From a checkpoint of a small sound classifier.
Model: 4.79M parameters, mfcc input, arch transformer, norm rmsnorm, activation gelu, width 256.
Training: 18800 steps, batches of 256, held-out accuracy 99%.
Data: trained on simulated modem signals in the audio band, 61.6 epochs.
Rows from block 2, named by matrix and row number. Rows with one number belong to one attention dimension. Each number is 128 + 32 x the weight over its row's rms, rounded and kept within 0 to 255. All counts start at 0. Numbers have three digits each. After the name is the row's rms in percent of the matrix's.
# q: attention query, key and value (stacked) (model.blocks.2.attn.qkv.weight, 768x256, the q third), inputs 0-85
# k: attention query, key and value (stacked) (model.blocks.2.attn.qkv.weight, 768x256, the k third), inputs 0-85
q.127 097:128157215138128095128128128128135128128128076128128128128128128128128128094128128128099136128128105128132128084108142152162128128128067147128128128128128128128128128139065161128128098141128075085128180091090106054195128121128061101078128147197072090128128186
k.127 100:163199128106128128128128128128128128128185128095187128054128114128128222164128068128128121087145128128197065128128128128128204128094103128128137093128094128135147128128146052128171128176170062128128161063128161086196128128128128128188128128128128140204128128
q.128 096:156128128097128130128106128128128162179190193195138128153128128197108047043175186128062128095128128175118128128205134128087128128172128041128180128190128128128128128064128128128128090128150111091128128078128128128128128128079128128128128106083069090074128048
k.128 102:076128128054081153128175128149128128128128128128128128084128149074128180106128128098187123128128128206091128085197128128155173128091095150142128172160128128128096098156128128047128128128128128128152177128128128128128055128128096170128128128043128128128128127
q.129 112:128149099128156152128153128105152174095113146128144128128118128128128082128128128128128098151128048128128169109128128128128112145086080170128128112191095128096128128202145128076115151151128175128109128210103189128029076128128216128128086128122128128101128128
k.129 101:128144128128102128197119128124128128028170178128149067128054128128128128128128128150128172128128128168051119124128148128128125128184128128198072198128121128080186073128128081128128128128128097154151145176084128093121173128128128208104128128163128128206128137
q.130 112:033165093080128107128163136128090084128192128129128128192128128128128104128098101128173199197180145128128128128086128111199128079128104128128128128128161154128118093056146128128128150182163064074128162128181170128144128128128157152102087128128080128181120128
k.130 097:172092128190164168128128128128128128146093128148128128128128128103086128157099128100078062128076128128086128128128189095165128128128128128194153056128097128150128128128128128165087195131128176128090027166114128072128128081106128152128075044103128128104128136
q.131 106:165143128089157128088128104085128087187104158189128138128209128039128164128105128182128128142110064128100128128092067128179138128146101115128128128129171093181079171128083094068128177128128179069128110158069128125171128128128128128128128088079128128128128128
k.131 092:128128128128082128128235128128128128128184128173172068128128215079166087136128156054174128211147128158177155128080128195146128164128128170128128116128128128105166030137087154088188128128126128205194128128128128128204128128064115158128095128128123128128096184
q.132 096:128128128100128155081128073128137128107138128128128094128128128128128128123128124128055128161059128085128128128108198128128128149188128128128186128092128103128141152095128128128128169128128140128065128151178128117128128055128138164096128128128181128073128086
k.132 092:128128128128195128128178128143186128128196128128103178215086128128128128128109117128169128128128128100128128099128145128128184101128146174128128119153128158178190128098124181156128079128128057128128128128128074128160128128128188128128128146169093128174128128
q.133 094:196081179086190176128128211128183128128128097173128128128128128199205154128128128187128128077128128128147128128099145128079128155128128128128147167153128128128128128128128128128155128128128077128128128128128128092181182128030128077102067128128146101112128128
k.133 099:181173128189128137128090128128128170128168148128128103128128032128076111128124083128128128128128075125128114163140213128189094085128128155128128128128156128150139128103128163170128128165082075076144128128128157061185121106128128070087128185128128087128149128
q.134 099:129128152128128128128128128118200128146089189210142128159128106172128128116223152128128197128128156128163059128128128128128128159098160128097128192128128128133086128077128055128094128189128128122128096128128128062189067128128210071163175104144128128128166168
k.134 103:128128128096128197059116128128128144111177103095152128128128128128128184128128090066128128128128149128128128128128128153013149078128128147128159128091128145128128128144205073128191128128084171102128178163128149099128128128106044128078135128128128148069102164
q.135 102:128121029128128055128128099128137128169128070062128159103090128071164094128149165128128128171202179081179173128094116128166051143102128156067092196066128128084095128094087107128128128128096160162128109120128128149187128128147128128148128149101076128128053043
k.135 102:128128128128095196128087128094128128128128168118128202070128158081128128084067128096128128128128169128082128159138183128128170128149110128176094128128128167128087128128150146128128136182093087128071148144142128128128128128122162128078060175128128128143128128
q.136 095:128075128128128146161128155128128077067184128169088128228171128128087023075187128090167128107154079213128187128128128128172128128146165177137128177113152158131128092128184156171179088095098128128092128128194128090128128082182128089158074128128128165128128099
k.136 101:128166128128079128128147067128128128128099128128128184128128119056128184128128100189088128119159091128128128068155155128128070114128048128128128128155128128128128148079128181128087128128170164128189128187199128128172170128128128128034128077128123150128128213
q.137 098:085168128128128153128081132107139128128128080128128229163128128119138128128107128172109128128128227186117132128202181128089128128165128089086152128128128155193088192128092202128128087128128199105128106128128128164149128100128045106128128065128128090162128070
k.137 094:128168075128037128100063128128138098120128128128128101073092096128068128128128070128088128128128144128115128128089048128082090146098128128092128128128202157128128110128081128128026128128128166128128128128103142128128079128170128160128150128201128168128128167
q.138 103:164128196128180128128128128145128082177128101128128128206128095128128128085128092128197096077154128128165128128086159152185128092128153106185102110085081128084128128128128128069068145128128128128098049128162075128128128128186147128128128163153128128088189128
k.138 104:128069128108128128098203136128128071152128128167093180109128141150100128177128128158128172048128155128158128144128128083111128106128128091128128128114102128128065119128116128143188187128169128128128128064128128099128182090091128157195105142128148092095128220
q.139 094:110103070128093188038166128128081128128128128128128096130180128128128077141128174128188101128093128174201128128128128128168151145047102128064128148128151128128128197128128128130084144119128128173184128113128208128128128128128129177128128128128150128128128142
k.139 098:092128146128128128158195073114128114128128144039156168128105128120169155157083076128181136128148076128074128128174191128056051175222162128111128157128128044128128128134090128092128057183128128095128128128128128128128146128171128128096155128149128072128128130
q.140 100:128128101100128128128128094138158128084128103173161128128128144108166069128144128128128081128078128100084128169155128128069128172128096128128112128128168111128128128128169164128192030157128128128165128093081134128105077156200119097128128040075080128184128128
k.140 098:128128110156128128128152166159058166189128058049119128128128128162114163085098198128112128128128194128068138128128182123128128138073091162128128128128128075159128149128148128128099128157171146171124176116128128171132030073128088128128128128128106128097232128
q.141 101:062128153131128128068128142093085128083128128128128072128128128128128104168128165076128128074086128188128079128128107191094128128213128128128095128102128128199128128163128128128128228177036128128128128176072175168083085087128128128117128171128128128212042100
k.141 102:126128100128128155128095128128128128134128074102128089030128145128128163128128098128159128128128066128128111027128128128128112128074128132160128151165179108128169201049074128128128080125147128223151128074159156162073146156138128142200128113128128115128093090
q.142 097:152128128194128128128165188149061128043128071176093200128128070109137109177128128128128128185050065112102128128128128087128128128071099099102188054128245128141128090128173128046129101128128128128193128101108128149128128156128128128128203128110128128133128168
k.142 101:128128128128128128111128128128176200201128125160206108156128149146128119080128068128128128128128080128128128139128128152158110091173102095128033128192128062128128192128128154155128128089128128149129128074128217062105128128131087128128128128135161145093128089
q.143 092:128086128128128128112128128128128128128126183200165109067128083128154128128166072165128128128179128128181068128081128066128128128120182128128198128128128057128128128157225162082183119128161128128198027156097086128128128128104128163128078134160166128128128184
k.143 096:128169172177128052154062103128184128123163099128128128153128128128128139128172128086128128184128128128069098179105035066128161128128128146087143128158128100128163072128101084128081128153156075119080128162128128128037094128071128132128093198147205090128107128
q.144 107:081128106128128088128128212165181128128173128128080128128065139128160128092170128141144128128128148121121166091163155128128128128085128128128128128090128128128148152128128107128128128128108068057138079192128128128218063101128239078128164156088175128128108079
k.144 102:128128152128158146095128128087094128140073128181185205076159163086150139155150128157128157128097129128128099128184128121148156128128128166128128085128148128089074128128181193166054192073128128114128182128128128128117154128147128044128151101089128128128128128
q.145 103:068128122128128128128179090064077128077061128128128164166156105128175135061100128155153128158146101095128128151125095128128103128160190180128106128132128097128135093115128194128128089082109128251128128128128128186128158110040128128086084117128091128077128083
k.145 096:084128065082128128030128128128128183108171128128128128189188073121109128128128128141193128128085128091138143082128186128126117078128164128128128128128128128128084128126128103212145194140025079128076142153064128084078059080068095070128086128111128128108128128
q.146 105:166086128128161094165128055121189180128206128128128128150101078128128088103128128128062128128095128099160128128128128128128128128056130128128128128128079128128128189189198092090139181128128128128095081110128036128128128128128164060182128128128101060154128086
k.146 102:022128097084087128128128112166128059065088105128128068128074144077045165128106128128128145128115061174075081152073128092128128128128128169091128128128148128128176128128141128108128128092128107128126128128128128142096128128198128128128128084084115113185185128
q.147 100:128128128128008195128128148128085128128142128128107128113097137128196176128180128075128128175088128194123128128162128128128152036092128128128103076082090081128073128128154128079137181087106128128154146128156128144128128107123128128128094128052128128128092140
k.147 106:166128128107109144206128170112092140079110128128139096111128172137124128128128088103116152164152224094093088128214138128190073088128156147188128153128128128128128128128128152207158128128128153067128033182128128058153152128128128128128064102148162173128088166
q.148 087:061128128128165166128153217128128111128084128174128128168128128170128128175156117128128145128128128128128128128180128181106138147123165177128073128078205128185172085140128088128128128128128191128151156128128123128087128089128128071128092128078156128128082128
k.148 095:077092072128132153082078090184128128074128128143128128054105117051128128151084128110074074128128128128149071202062128165128217065128171138097091128128128160128059128107186128142138098032183106119128174062096000128100128155128128128128146128128140128128169128
q.149 091:182146067128128128128128128128128109128230165128108128145128128186128099053156128128166059128210078128128128128162173128128098172105128060128132077128189153128128128093128080134128128090209128180128218081128128100128102097128188128091128128128128128126107155
k.149 097:128106139128128227115128128067128128072096209137128128128128128128128128128156147187128128165128078089179128128128128103069128168063128128128028128148085046128128196137188128166128128041128135100142128143128128128128059128128128128128128128099175128128159128
q.150 093:168103128119128173128128091104128098128108170158155128103166128075128128128105128128128128144153128085128115173097128128128128128128128128184095173143050128128179128128128091150128099093128128084111128128183128128128162128047128128128128069128128137128044128
k.150 095:128128100178118128093128128157106086128163105194116066030128167128128065128128205128128128191128123128153128097128128128128128128128095088141128128128128056128128096128128087128128077087153128154087193097128128128128128128138128128064076193080043152111073128
q.151 093:233078128128194140128128128085128128128128141182114133182128069184041128128103156172096128087128128093087077128128128180128128095128091128118121095128128104128164128060156128128230128128162128106128183191128128178128162069112069103145128128128128128092128162
k.151 097:063088062128077173128117128128128212128128128159113128076128143128184128046128140128128112169128067128101128075242128128105165134128128103157092128128156128128128128128128128128128128128128090123128108102128128128128128128128128183128152128128128163128128162
q.152 093:175181099128113053128128128097128128164162141128196128155143128128052062128128128128100131128104128155097128128092128157128156128148081128128184168109097128039144177128077156128108128135178091074128128128153066128128128128080128077128128166108128128121128071
k.152 101:073190092109128211127128128128116068128072098163124128128088128128128134142154059128128128128128128088128128128200091128164077155128128083128092063128128128128155114128118128128128128098109128165155128196128128134039128128076131154085164185143207173128128081
q.153 101:146128135169168128094128128128128115075128156161067128128128141128128128128090160153128068128179091128090105205128128128128147128048128128128128128128128088148173185128128128128181128128128147128128128161128098149128193089041128128128050128128128058128128128
k.153 103:128128128160077128158119128128176128123128128128128087128200070128128128128128128109128178128144150148157189128128128128142145000157128050098128128128045066128099167128086128128128128128128128165128031162143168128128104167161128128128128164128128128128128128
q.154 103:128128128075128128176176128128128168160128104097083128128152128128128128128128095128129135128128128091107133128179128158193128155188058150128128128128071073154128128128146128074098186128128128100128072093128128128188071106171078103119181086104128158179128128
k.154 104:128128128062128128128083128076128128128128115172128096022090106128059060128107103151056128128168128142128128128157128085142128128128179187128141121128182123103159128128158128031128143113128128128128080128128106102160128128128093128177128171128128128128128148
q.155 099:073091085128128128080082176128168128139208177128128128128128128220128128128128128128157152128128128058128186128128128128117128081128072120123167089128097128102104128140128128176213043128150154091128171128123128128128128128128128155117128128128128128097128128
k.155 114:127155128097074060128128171101128128128154128128016128128164098128063128196160182129067072183087128166128128128127148119128128128159121128128106128149128029128128128082128108206103153128114128128128128128088128091147105128128079129128128164141128092149128128
q.156 092:176135218163075128164164103065155128134185128128128128128128128124128128128128130208167107128141128128128145128079128128128128128196143128128097128177128062128153128078128158128149061128128090185128047044128128006103128072028128128071128101053128104163097128
k.156 097:128128075143128128064128179128165079128036178128128128168204128194073183128162157150128128128128072128032090091128093128128128096128206176143154151128128065055128128128128128079128128128104128096128128128230149164128128128128128086128128176114128128145128128
q.157 098:088097084128128151164128255128082083128129128076128128128187059128221128128065128142128136128128128128151128128128094128138088128128176128128107138079128128168087099167157164128128149128128182128128120128128128095089128131066100128128150128128143175066128219
k.157 097:128128128128087128089128128115217167128142116128156128136177128128128128087090128128173145160185128089107163128128128128116075055091198180085094194104150169128128128087128128128053128128135072075128128128229061128128128128128128128128080128128128072159161096
q.158 099:167128104215128045111102069128159156202140128089167128099128183128100128103128196180142128147128205157128068101100158112128128065176128128111070128128128128128209097078128100128069128128147176128128128128128128133128091171149164079128088078128142128113128128
k.158 105:128128128128086128147128128076113131113128192128088165153165181128128151103128065129128082128128111162064095209128090128128128130128128171061128162187172128169128091128128139128154072160128153169055128128128180128142083128147128128128128166170128128138162128
q.159 089:136128128082128128103149128083128156128128128128128128071128128151070066128128234128128128128137128165083146128154128197083128168194128128128196072085191128086194128128128128063128173128128128128128128192128161128065128175128128041092166128128101128116110128
k.159 097:155128128128097093128128108057128085128093128128166128128128128128128163128154043128128164128177128128237090132128175118128067128128128128089128081195110136171128128128197128128128128175128128128094128128128091128128128128128161128115128140166165073128091128
q.160 112:128128191104123128128157128069128128087128128128128163128128140135128128120128119128160128112128137128143165128101080128128128109128079070158171093128098063112075210239133116100156159128169112128163143166076128158128123092157128104090128188180143128089118172
k.160 102:128155211103128191128096128128221128206128128104195128156156128128128170128128128092154172128128128128068076128128105081128201128086149098128063128176128062195152114072128128128128097160078128128128188128128058087128112128128128067128163068128159108166128128
q.161 112:085075128156128128120109081154144128128128128116128199155108128106161128139128128204184128128128128128128160158100128128128128128128169128056117146164165089153128154128170128128128097095101161099079148103128128174206174128170169128128128169152128110155044071
k.161 094:050128128117161194128103128163128128128064128088128086059069110152128169128128128130128128128077106157182128084188128128055128092128128128060128154128109128113128128084154128128128128128113082120128128080128172128082128150128152128147145116128104093087128153
q.162 115:128082128128153128155095138106131197107139205128167128128128128199128128075128243086128128128118128082073061179176113128128100128187146128142128128128128128180106063128128143128128128143128128106128128124128098067140174128128159221155155128128128128128128128
k.162 103:143169055128128147099110128128178128088128072128147074128128128128142123117128206147150139156195128128128128104210133128128128128093147128128189128108072083108128128172128128128128159188128128151169128128128128128153128093128128079128087169168182100134128162